{
  "model": "class-conditioned image diffusion model",
  "dataset": "simulated stained blood smears",
  "train_examples": 195000,
  "image_size": 32,
  "horizontal_flip": true,
  "conditioning": "class",
  "arch": "uvit",
  "objective": "epsilon",
  "cond_dim": 256,
  "targets": ["large cell"],
  "num_classes": 7,
  "cond_dropout": 0.1,
  "norm": "rmsnorm",
  "norm_position": "pre",
  "activation": "gelu",
  "mlp_ratio": 6,
  "head_dim": 32,
  "fused_qkv": true,
  "qk_norm": false,
  "parallel_block": false,
  "inner_norm": false,
  "patch_size": [2, 2],
  "layers": 6,
  "width": 160,
  "positions": "rope",
  "init": "xavier_uniform",
  "residual_init": "none",
  "optimizer": "soap",
  "beta2": 0.99,
  "lr": 0.0021,
  "beta1": 0.95,
  "shampoo_beta": 0.99,
  "eps": 1e-08,
  "precondition_frequency": 10,
  "max_precond_dim": 1024,
  "one_sided": false,
  "adamw_lr_other_params": 0.0014,
  "grad_clip": 3.0,
  "l1_shrink": 0.03,
  "ema_decay": 0.995,
  "steps": 17600,
  "batch_size": 256,
  "epochs": 23.1,
  "lr_schedule": "step",
  "warmup_steps": 880,
  "weight_decay": 0.3,
  "adamw_weight_decay_other_params": 0.01
}
Rows from block 2 of a small class-conditioned image diffusion model, named by matrix and row number. Rows with one number belong to one neuron. Each number is 128 + 32 x the weight over its row's rms, rounded and kept within 0 to 255. All counts start at 0. Numbers have three digits each.
After each neuron's rows are labels from the 100 images, of 14848 (inputs lightly noised), where the neuron reaches its highest value: "lies over" is the class under the peak. Only what is clearly more common there than usual is listed. The data: simulated stained blood smears. In brackets: how many of the 100.
# fc1: MLP up (model.blocks.2.mlp.fc1.weight, 960x160), inputs 80-159
# fc2: MLP down (model.blocks.2.mlp.fc2.weight, 160x960, transposed), outputs 80-159

fc1.514:195129126074146148155129159127125133134118119093128159086128128201088125127127063125129054085255128128103127128128148038039136128217125204086143117103135142129047092096128132175153085109131088118134114151129104121135125139128103070128100128
fc2.514:130091163126122128167128092125146128109145145131110130119184128079127161139117134116124034110047210125131141171135114161128068126128107098090142130178159155129092105078153178127109101111240084130176184150122153129155138125134136149118128128
lies over: small cell (100)

fc1.35:128162128128106105120245127125129119128118085255132133129130109134072102131050117127119148128129128000135128128117133128165128133128156122120125128120141147127178129128137111123130073123138136115102138167128139129120125151129129121132052166
fc2.35:116129122111136099126103138159128166066023140108128129185115129194221168139134162126143109124143155200136138130131069128128155101134104128147125128128123101127067128121119145128123199131063137144149217124160123066136128101123133142129126127
lies over: small cell (58)

fc1.455:128120097084111125102115121123129118151077128141154128164109128125139142113191133128155151159191122122133136094134129133153118127153128020133132130128172130132165122116101121203124063089178147112071116105124150112061129178128093049127160131
fc2.455:129191134131146106127164156140091155139177126085134114092126129091129047099081156114088135126070128157128121128141101132136110146117151255130124112128148127129062118120119141128139137128083037148142136128185128115159118000142121138134127121
lies over: nucleus (80)

fc1.458:127118101112129127110124112135128159128121107131117113180127129160127170172114098103129130081086128149161119129123109133128124131128140147103113128127029129150096171115090127068131128128137138118133111107255128230128124071132237128146119127
fc2.458:095135164128213183127181089152188117128098121125132128137119176122152111156159052128139130124129147144113128107133106127128119129127158129097137127069165096139128108116246124091135132102124120128154128135036141128106150170127129123128123108
lies over: small cell (95)

fc1.722:182134075144151128128215128127113127129175129125135147129120110138098132110133128105152128128199098123126145128129112090181125118128114130108162124128154128121148107172000085171128130134128125096128114120095162075133137062128114127053122108
fc2.722:054043185186168017128041150127070128171166109140145134128130153080129134170082120153129128108128128149128112113129139170114128132128118128139099131128125118121105128111254127147150109131123128129141155128129131160108028196081151097128116128
lies over: nucleus (95)

fc1.226:130125118126193140127129184129150102128137128000099120069128117093129138086149136128129214133119123159137128128125126132227082115121138121129128119118138118133078121127101083120132126123075123136031106126090128088100123135125139143103119136
fc2.226:097193123078121096126123039140145132140166118152155130149128129166074119154041087206145134127128116092147125139140145126089146125128128155127161128134101120113087071083117136137128154142164156130145128126128145138127128147125106096141125132
lies over: nucleus (50); large cell (29)

fc1.337:125129098139079128125117128111141176126142084047128112032087216123127110128126224128132130129096123076093181110134128158092122185119136129128125128128203163129127018128131096136144140124127128189116150135128122196116128128128125191136108140
fc2.337:129128173128139135122139135123112112176127105201099164126129084082125118121121093130134130081123169189067118138122123102136130092137122050090164127128097128129118214106142181125062132138127182126133198127128126106128110140126128088132126128
lies over: small cell (98)

fc1.283:122127128088128240124110199084174121108128129065128127124164175128132132068128177125132123129134161135161202066138128128147094128132128101137116142128053131128173091144086002249159170189105177125138128128174108133146128088126171162128128110
fc2.283:128134077112127128142138029128120126069117141135152127242128114137156135154137176141128133132120155138130199140153126090138149140133085173147171126103073147136041040142128115255128128128080128161086136121109154077128131133126112126117128134
lies over: nucleus (100)

fc1.7:130132137181144128119137129123133130111170158176146128129086137148095159115233131151098094127128135097086128192141163019127096150147184124120129128111126117133126103255091133083135160141212132107139245126127107100132119137129158117097132113
fc2.7:127132110129099147070145126145129136189115119087092134129100149127186126131047148147151126121130132144125126128120121190094178123155115132137161127150099102132133113008084128129101122130055164139138111166102144193104093046109018172131132129
lies over: small cell (57)

fc1.712:089138128132140128123115137184127128122136129090128101131129141117122175128128135128132128120142046123082128071128095007128104125144133128148125127120095153128170127128128041201126128138200128100132117115149137072120145134127000126142087142
fc2.712:129139141128130201112128137128110130135130139127128126153128126142095127112128128128126165075127098122132122128116162138126077128108185128128101121129134077127119135175128115026255123128119137119122128137136071127128109132130254135114127128
lies over: nucleus (100)

fc1.673:129175129158255128174106134138129119115137128107087132128124179177073134142125131141163123107127128248160132073126174154128138133138111131113216153127166111128000119126092107153167142128083139074128131120128073151128139136128128222144101192
fc2.673:140127128064018062126128128121108146177075128179141102137180127070176138128132157111133129122128130091092128127124108127128121164134180137093008128118131180080161202158119130132123094131129148193094128152128140129128130125108126132129115193
lies over: large cell (63)

fc1.156:150094154152128128123045192166198033207175140127078121159222088128092121124171129128126080128125121086152126128128169167192148149180135143153128091158162155135111136133072129165130135128134128128222116146128052133119127131122117096129240127
fc2.156:151173122123130128116126134128164220082159178078203124129114117176122080134112177102123128042147131133182135126122147122135141147127128118143061133126073128115120131141167119131081124108060125120058036137096162059138155192128145162115125144
lies over: nucleus (35)

fc1.50:127097128137127129126009101162126109140099128061147125140128149137187128130205128128119127138129128255124125125128128133110146126124153133095119109112128127144127132119124131128128115125130115168047089132118110131124128119129127129128107125
fc2.50:128127135102131108112186183125149225122128109138132151159167124082127096123106155128132108111120119000128099130102128112097132103180128098194137125115133129121153148126112114119089124127130134090127207141165128038128092201128141177133209137
lies over: small cell (51)

fc1.486:132101128006127127130123128120104132193096181122117138100068127119118165160158073111158131107128143147200124128128133127110147136088170175067126124148071094128067167111128098133077140132128195127000084127129134128124129106122128108145120128
fc2.486:128168099207154166127065064123138139126102103145128128130138080144173114100137149132109153146116141160130144204113129153174128085122102137212131127176177105132094017128123105128192217127097131189136154112103147143141095145129122128124130111
lies over: nucleus (97)

fc1.671:128102108128150155130190126128069128120000130056116128142130094092130124136118128128151127116116125098099149128133142124173137128127094124119133132166255131130212121131051149176128193130058126128125123122046128124178128101128044106121121182
fc2.671:135158150128128148148107165128088152032113164125124133088020137110078183151129143117122136120132136150128137133129092131132073126137113115161081128128099125121121182159133129130129198128129115125128162134128128128111174169128142162131124128
lies over: large cell (79)

fc1.331:140070140125127110128133093120118118123105170163155133153111123125135128127144124111096194139135156212138131217123210132127135041117132124084135113148125197171149092117116110152122186127131077098112121136118138065083176097133128113107116129
fc2.331:128130167128112104128138129145128135127129087120114083128165138133127128125151126125187128128126116117106128045150107105139129228128191122143165146128185089126128129126045111129128128128121160128129159128136138212125110143131128140128185128
lies over: large cell (76)

fc1.307:100003170129128153112128140127127121102177120116128136129092106119129119130118139123138128125124161127130128124113053108116155103130084118032111136130127146127115128128128139129113126127123126137128233131115132115147116130131128135134127177
fc2.307:129230134135128101128122129131186127164111117113126120166155143116128127127126128119107138100128114135101120117169139173088108148142198141214139168128126123141135134136103145118131134128123124142127065128129088136081159132133142133127087104
lies over: nucleus (67); large cell (27)

fc1.508:128129128150128112128130128140128122138125128128128125101125118134087127125126130128128130129147147128128128128128123124125134130132129128129128131128113131128122154129126127142128128130122128169118127117128127133128128129123132133132128128
fc2.508:106121115146110159128134136128130137127129135137122128133106135127142131137122142132135128144134128136130133128128119128112117104068128125116129127145125131129106130133128130140115082128126118153129128148128127128149123131131126138130134135
lies over: small cell (71)

fc1.729:128123060134166121128181145126126128140165128255098128127168172192080162129129149071114128196129101144130138077129114125128135081083132105127078099131125138154191090115209122114130129128131167142120136106130179119153135119128128128124102159
fc2.729:130117248129091128127128121113124174127130128125190131128112102130178088131139065178125119115125156130136074139114133132127134172192071143130164122135178118117130140117039112129185092139129171092124253131114128065125155166133127100134128109
lies over: small cell (90)

fc1.47:108133139122131122128135143164160152087132128124117193179064135140128124142129105163154128130121121097118141054141132147105180127106096122138125171133107131128117154125111130152155074134117128128155140130106106107255131132118119141168132128
fc2.47:126055127104125132127101107137063055117126109154128120011123138123194165110126123103120097128122074120144080202135098136131121126135137126128128127113172128160184058166127083000121145128123138126134128128127181118097128171114129128131126129
lies over: small cell (86)

fc1.134:143125110093170108174128099150169093119130128126130064085124128128137088116122006130134103127255144159120121169128127127125146126124132156158105154164082128112156130132121132242128130153132148086128129127129128125094128134127186102129136125
fc2.134:141067184111137124124130176141057125139150128135098172131114133093133139133128183129128198115130126123128116111131145031114196030164128123121125135114137062127131098116128128125128136125103127129126118128118128123128238168124157089123146128
lies over: small cell (100)

fc1.527:156175100132140128131122110184128207166121131143160132161136164126143149128091146137156112187137127128101100023129128128166176126194146086143127095151125206110114121128128079135160128138137038096149127198128138089132142164118128128126130128
fc2.527:066129173131135150136089143111069021084139056129150131124104095156127117123115138095130111082127123128207164128102170128122128081049134192074105166128123047114133131130130128109087110126128122123142141139064129142097136109111129129127173128
lies over: small cell (67)

fc1.38:137127003128181118134134137164128119120128128051093123121197138124128111132075128127147129081128187109143098111136128128229154126168094136077157132152141145134096128107068130164122255125130112129114151133027124121125135125128154127132149132
fc2.38:163175120155116123131181129135134098129128128142116108090180133164128128113255122139112128149149117119147129128133129101128055154119173135131113128110128127147133130153128108129161090132083144125128128129168126128123170127134092102128141128
lies over: large cell (72)

fc1.499:134105115177128147148127127138100107161000127139192129109136128167136124124135128129130118090112248151133190099127128120143126054131124098110208128129128126106122125089070132160141176129108115067131131130028128100128132156138148122128131114
fc2.499:100088158051128128124121134126152128120196092127142126163126129130128121128124124128128157129128104115128109158127115126149128105120129128149074125170144136127108091140158143126160100128128114129118157105137158114118128161130137128127108133
lies over: large cell (100)

fc1.194:154152136055115158132203128194104125098120114222128123147141027102055181138126131128140129094139150212129128141126072128128128128129160143150095126147168127128106112087132118096135191131046139205107147114127135125129128148126128108123098136
fc2.194:134156123128122136121069109123119107111097127126111128101128146145255135132120096109125126119109055121128119099128122094115113072120160121124126117035118102128179189113132144126140128128243083105070043133122133096127143102129128185129130102
lies over: small cell (69)

fc1.657:140128123127125128246128138128128124128135128121132134128121131132128129128128131226128139128130139129127127128088157144117128109125131128119131133143116127120129119128128117131111130133131128135123161128122110130138128130121134120104119060
fc2.657:128124132128096127134128111255144131131129124128124128133114136128089116122128114188131124119127128128128128132076014132122128134130128119126128166128149123119131130129118125122134128134124112128128128124121128127135122128087128151126148124
lies over: nucleus (33); large cell (27)

fc1.146:074123111094146128115183133123088147116125163145136118170146081114129119130114138026156031127134128116125124129133095150075130135134122124095078045095136168123074174119168124119132075127113122131041165051112145100140132072113114125125161077
fc2.146:133072207181117122174128131125124110127212111152149120132132136106161136124139129253061125118096116159128127114043158127119129115081126109093117135139130134164216109138148143102133130082157189131213116159132121125138088162116126130133123128
lies over: large cell (61)

fc1.379:150046119136143124132128128167128123110096129070128065173141149138125128127094127133118086112128177156098128135108135126163096128134126048146125105101133157187087115138092128129132084123130114128120109088143125128064111144149108125145134134
fc2.379:091173099127155172070134142118150132189123147179120137126127144128118175124162138121110133128115116140131118112146118129119134077120108196131128119133127125114126150148074126096157199146116135134134132128130169136129150133141135131128125124
lies over: small cell (58)

fc1.736:105000142179125128126112123083129111110115141124128128078132138127123149128129126125126170124118120147133165149135143130135232149128046147129145130127128125115128162127130123131146109112102130148152128119157128123127144138147107122118177153
fc2.736:120255142123130128129140133179135123101118147116128125140161139128119129097107135124121125148138157166149091130089038143171052132139202128129124116107161148144119080152127095111124161168142128116129099128158127099128123152150111169131121112
lies over: nucleus (51); large cell (48)

fc1.245:128118128121141111254147138155077128130133128128128098115125128148113128144128132080142141152100124128178118172128115084111121052119128102089109097130128128180062133123104095073166112140129155084123141000133128122185111113139233142211128129
fc2.245:133128119128102110089124128124193101161128104112116095128116133128128117196110176144206158127129066128131151178108128102159129095114128127237130132105128132121127148130111132159112131180154126143175131131129033127118173182134110137138102120
lies over: large cell (34)

fc1.505:122126146166137142123196170143129128146168127128128105152151125107115125135131125128128127146131127125255128126126137136123131109152175116205149126124129128120110151124126129122100204128126110065163145187128062099128161175130155158125131122
fc2.505:046112063131115174125088062128127101164097130137126108129134127127128155128092122128109151150130178133009166118123140167150136131118121128014123126127129132144137071126119110118119115128136141201178042099164136145129136095113123116130121132
lies over: small cell (100)

fc1.583:128125128107121128128141120128071134129089128128128128138102127132130115066113141090141145129138182126128128120128129160139132012128128147115124136110126136134128124168000126255115159129128134153126128118099142163128128120161105128128138070
fc2.583:148138128123249064126078128139152128126138128128162129098156127119128137171137114158132124087144132126128125128149107154131130132143127130118154126130131142132128128122255129110189139114130108100130112128145129131147108166128153128128128119
lies over: nucleus (65); large cell (35)

fc1.399:088083182121111093121127141193128128155133104128113111113203122127092069132034144128157063110205139154128183031126066141178116124068131165104127159113154127094129111063134026128184129116044136146121126129091129145129120133130130140131134103
fc2.399:131124058030134114154128093045136108087120128121130123128049128134170161153170107163105141181000136149128128192123151123078090128171107067132177128128124166125151255145112152145091129134136072117161134106144119048153112128138102128132085096
lies over: small cell (100)

fc1.190:105097118128125138117128161174168125110114123128128126126118106114128156115146145139127203127130016124128123132122105130128121097128153119138117127133167128129146125115127172194142147127145114087160130127129128162138129073128255130144121134
fc2.190:130132129137111127130128099127127120160182127155112118130124126130164170132134129128126080123103198126123128124191131128108147128128137111115088128108054137124098177136128128095087158078121157123091144126124101067127109218155000163131128128
lies over: large cell (83)

fc1.312:134136128133127129255130128139128117131108100130139120125128124156125128165128128207152146129132125127142128104128128121134123121104128127128124128141147120145131128108129130128134130128127157128123135126129092128111117132114045129128100131
fc2.312:169175128128127128102128128104120115132123128128124096132128129129128133096129128169124128132178100133121105088128128205123107043157142158117107128128114157128133129129137129053128144128128145124123128128128143054110128132122235131114113131
lies over: small cell (82)

fc1.468:148126119165128128127135121104048150196127069128133161132128130130129137119124144118117097071189220152076149129130144127186121138159135026078128119060128128134113049131128130128130167134128128137097197134137035167136124127128148197128077124
fc2.468:128128075151122211128135098128145128122128128079135132117126080099128095128127125128126162123128248128127128117122123143068122130136138243230127134124154125126148177111112079144147104131111128100128000128127131115127187128124136129128123128
lies over: small cell (100)

fc1.366:124128110104145149236128128101087119159125183143120128166136126106172126132112128124137215142150087128128084136128152134116129077161103129128128118065220128135124174059130128004169125114128118128124141147078105128148118124138128104128128127
fc2.366:082068128091131129103130125128136121131178148120098128111142128124150129174128126105130117109128099127157081093127134138128136164131109249255139121128082143127141131141151000058127128111137130129127170155124076193143124128128008110121119128
lies over: large cell (94)

fc1.89:128051129131117098128128128128135128111119129128128121128109125121159129131128138139137086128120113128120073115129144108131180068127129128130127114087131118134097134096124254154255128119113128128135128152125095139091126127135255130135117132
fc2.89:125130119116128131067152151128134135181119117151128107133116121128126093171127131139130138128128132126123154127128179142165128127128144103127127120243127122128184116118116185127174128188103050147137128127172164129130086081134255151144128129
lies over: large cell (92)

fc1.341:128170129128128131223129144116111127097073128128128126105126129146128093130123129015109134138124102121127127178047145186129186143128132168142131141143092128136169128184126103251128139139127037128130110129105126126125129151096213140117132129
fc2.341:111128129153129128131127123143119128101136135125127144117108128131133138191128126135129089128127129158128131144124121152128122153134123085172123119126137124140128162129097155130129126116147059128135099107133132156128196128125128128129151137
lies over: nucleus (87)

fc1.214:255169050126125126125114143139138148165112087116124116145172129042087116124093124126163146128170028129140163130138144129113114233108098120127087138059255126139132118136172106174148128158103096128111098130195161151129126128138127166128183112
fc2.214:040128172127101063182128112128156130121114132127143128129179092128218168128128087128123129130098091132124128026019138146157128107147132127099205123147199128103131129128101134152113130109194232120129113146167075091128122213164133116163129120
lies over: large cell (52); nucleus (42)

fc1.364:131101154127122084136129128134128113127125119103119087127136133120127140142144127135114097113125128139139127128112142116153132133122155148141122054126206091221193099222103127092136133142145136165072057148141088179126183136116130077101063136
fc2.364:201132109129082125132132129134176101126011136071114164132125140119139042138101129150146226128125090120069136165098144125146143063127127128132142125119044106121145130132152105095193107123075121134146120113122137125142116091126129128125197121
lies over: large cell (41)

fc1.142:128177127116126110134118080103124131141104127125135130130118115133122119173140168136128127125127115122132131112164127111119163126169127126152151091037166059109173132147128126147118255129167128116128151136126199174121138219155122153109098133
fc2.142:175119120118098134064183120132146088128123133138139127129051026149144206093149097130139112111153126120094119118121125174123132054137130102118129129122066132109121088126167146107126128115134148084130079139121029038132126045127072189130196149
lies over: small cell (50)

fc1.55:128105147124105127149129075120131145127123157129125151132103129129085145147126174130131135128123128132121178131129129118055128101062132136097113129192089099128193128128125102142109132128079150158128134056128120128126080127128128131132167141
fc2.55:221150089174131082159130159116105141176154112127098155072111189129121143129141128162135127101165147127121128122128127132130128128105157132134168126101126174121070121138122133128063085100129146126119129128183149128090157128141134071122095137
lies over: small cell (73)

fc1.435:128119127126090127129076101128105112141010128173129129120162133122116066128128130127122129128129130132128137160132137124119115077132128126126147137059183132127141131091125119109102135128131125131133138119000087138128127138130128112149126112
fc2.435:128119143133110066093128130067112130110125128061133158128107141122119035125120149127088139126141165126128128113120152149208128128147127128202104128128128128138137146128117128198129234141128171123147114127129128134127110128128130116138106113
lies over: large cell (99)

fc1.94:160141120114127171127138105142129139126118096044139126119116130153123084124129127127129046133138103146163145105123134113210123145141104158129125121129146163097116128211118105139118073125169102195172126142156133128153170128037132126080116123
fc2.94:022149159130121124131128135129129129090129140128089098149125135129121128189147124149133146124144135136125145163084126117100154071099134134140180110147131118126123222113063098046239126170104126094180068136116103121126122122126096114131138130
lies over: small cell (83)

fc1.765:117127133086164156133126096144128101150129128000138131145086131127114158123141144116146127128130128070085126120128090151111135132159124196011165140171144108123138106146137139132124128118195124093077130104123128143111133126129162157122109128
fc2.765:083101217196128155138130164130139191152130118205090128074061124232130083147141106128130160148128165146062128121125128122091124162086144120189185124095118123138125100094134131128124137128085154044096068126128143143129144091128158158120165119
lies over: small cell (100)

fc1.733:056165168133132184128107133215091132117141131096128152134145127153141129149122139121133143128097124096228159116103142132128174126115115097060132143126132132141140195140122130147128121127149161139121080129122130113124090106109096120166090096
fc2.733:129118129136127080129152122146137129121116187129100101128063121115121218141115103133120157168114090168066077096189117158125129178194119127181133136157149128123119119109136127106140129098099124120129098129067126149129136138099148144105152129
lies over: small cell (94)

fc1.445:122124128158119128122114127124069120174110128131127134098129128131136135090128140128119133148120140149223175138129126182165096137137126200116133128125072115152128123140120162128144141127150120115150128117158097128224127085129129128130136133
fc2.445:137114133116154150093131120134081128127196128122138130137128127128154133222126127095129126138128194110106053154134129035133205128120137092135174121120115128134129116094195032128129121119124150090128114122120110127128128122138218128127128127
lies over: nucleus (94)

fc1.382:082117123165127135116153128135134130116131128101095220064202087176129121128134128120049109128086125133178171128128133120112129129098220108128131088127128094153204235172127139102140107116144116128116137128103168069124099111131128146161113141
fc2.382:144121171111149134118122128131127096241135125083129127208108130129124082146094148140193150131151158151128123126140127128132132127151013130095164128110132094108041083059123128093128159128080131123177128128129164253124138182128151131112110135
lies over: large cell (66)

fc1.91:065129129129120130128128034145112152128123086180148080120117128124149095124112122123123222082169014125121143139126154126127121128126131109162134092090116106110122129146128130095182152127133167239137139134144128135057140078141154179128107122
fc2.91:130127120128099144109137213127159127106128157158120117056176149154113175154094179137122128247127124141122178133157108130145085180090140138135047129159136204128128114078128128138113174138144125173152041124112188118127057159128147098126138145
lies over: small cell (69)

fc1.405:128089178151132181135129077122130129128081128126123127039079131127097152080165169128136169133108150100128139099128144193166132129143202132129148128139158127115122116113135154130111132128187128122128129131218086113090129112127135182116185127
fc2.405:090168107069128128148181184169113172133198121125178122194171135161105127177069091124095104117129087162157113119106129128079163128112106120066128124125115109131139000169134132127128134127128070087122171120047122154159148140147169048139116128
lies over: small cell (97)

fc1.236:144127128119152104149127185151128141172077128120129144149164162130136115130127145126126148128164128128136124128110123167138148128092152145179136100129169158106126121116128128128124133013137127101126138125140112128120109125117127128130128183
fc2.236:108125133128127114098147128140069142128127138129139120098165121171075134062121012111126113164103141108129134134140145044155128131130122116128136074159128104134134116146143128125133129255118122118134123119163130151125153080112124125121128144
lies over: small cell (55); large cell (33)

fc1.274:115130142127122127153116124132098118125089128103123152098118109175063126097119133132132135123122121122112123146128142141114088158103110132094135132128148132155135128178118132125140136144106154133128116108136128129122145163129128165143122129
fc2.274:106123130135158128128128127120131126146120128044117123122123117106159120130140104107117134092129112128121127115137130139135189163194107169133137134063087088149132125132128162128186115133122127128095138127128201129037108136128096139131128121
lies over: nucleus (46); large cell (38)

fc1.72:104127122124132126142090131131115154126147152149175119087119124163129133137133151133140124139130132126078137115131165130128175100179134188129108144115124133161165100108084084149112173127072137140108130156135127128087131132118114029133139133
fc2.72:126134088151102126072129173146126111092127114138131154170127128132113113150128114124126154108122128158054127120137114134100066114113158126128072127118128129111115096128132148131127109126145078132115138138104067133140154181121129117128136128
lies over: small cell (59); nucleus (30)

fc1.569:129133127089129127127127115132174088126129115126077165109170119123128116136054167122138125133134107147126120136172082126124000132132128105129131111156131202192156125007120106126127106133138210143127141140118142144183113116149138167116126169
fc2.569:110154169126188107149126137129086104128114137106180156122125132142122018131132127132127126098129121141113134127138095099139199136132132147131034134121120062083122130118159166166103131156146039105148126130178108203103106133123126139141087110
lies over: large cell (51)

fc1.139:128122116088122127134098255127113095120136088119151138143120143151123158127143115125118129141138154212126108115101083059123084196190135121126124188143127146132127122118172131130127129127147130125079133138088135127126125147125117162119080180
fc2.139:129123117126124117135125083103126142146047115190113190101133126128132136110142133132095128114129136128167182113130205143000130040143138128105131114057127087101121064155181089127136135143105101127150143134131119110089135128131127134130162138
lies over: small cell (71)

fc1.145:117129128128128150126119148123128127153126128121121130116140128092067113071129126126138153157097146122127128113132144127131157113076106128086128082084129038122152158128170120255111123129127148072126128051124121125158129115128066114122118126
fc2.145:133106128131132126124125127138181128114149117133128133063128122120218147234123125162128112120143128133125127123168114209051098172144167115127127144184122146128132110094130115131158129152189110124123128186128124128145095144136162128085134115
lies over: nucleus (53); large cell (44)

fc1.76:138106142125129129104132120119126125179128129127235172166184144139145125104132100077137111112128128128132174046126124142089128184185085145173104106114127082114119111126106127133150146126133077142049126140142128090068130182130119127133096194
fc2.76:128203142138131142132107109171130100129125129119025108144092118136122128132129156128117128129129136129125126169083097131172141121103129053126122130128128134128127126131252128129084078136128157151117125111142137124128119100171137138121166104
lies over: small cell (81)

fc1.355:104119129117127083118122138130069149151109128137145128115145127124146143137117129109133141128123128122126139248128090132128128118112129129100126134121151131145115128128044123127129128121114119111160137124176130140148136126137149121145177121
fc2.355:147152098124128201135128135128198107072126113128132136132097127127119143085159128060144102136130106123119100065121119143124142128114128133138120130128110130123146119124173130154171132130106150125112130127126123105127206128133102129129109128
lies over: nucleus (52)

fc1.412:152072199174126128108209127110136166129123115150090081150132098128121128093127137131128151120120110130097128126131191141122128153129072135142150129132114106126130128130128128127077153129128161111128127025130132127126129144133135150128000142
fc2.412:119140093110128123128101128133113119128121103112128099099062128145096092113129130126130122132105127128128163112132128128135120121145185114132056122086119162114117152147121129128127129128188111165128129129128129154128118140128123186126255128
lies over: small cell (68)

fc1.277:128126147130114129128170122085149153124000125138095093129128159101090130055129126130183163124129132224129135127128133116126119131114124137106080129126128157147128129048127116128117103131181128154149148134155123130120133133124132128126122128
fc2.277:118127158136135131087126117156173119104093094103101151165151129230145131127135127129154140100144102166116130116126068128112135126138131090141112132128138178212136123114114116142138157126235125092128143168146116129127145129124129128141150126
lies over: small cell (82)

fc1.741:128112128124165087136088134128133122116115128104125132126126137135128128128210186135128136129128149000119129128133115125128123128117063128137234128075128127087128057125149081162129125128055139139115126136131108136125138087127129131125106138
fc2.741:170128125209123143111128136128128170130157016120103128143174099046090133128160177113153128091118125136109114094127128139157142164168225140067127128187108161110091144161142082117127191128147127121081113127123130114126128130127128156131095132
lies over: small cell (100)

fc1.36:124128126119138183132127128129173114211126000128127112058151131122087130128125007130128110099120101138043123094129128126141153127140156135133104127145130107127119054155082132206178128122115128128131128127185133130127108155127140129127137123
fc2.36:130128127096140129105143129124142141151106214140118136128000130170188150085128183132132079130127114112123153127128141128128128121106100128154135137128133145125128161112128081067125135128101132125091111127062128127117128151126139090127128128
lies over: nucleus (87)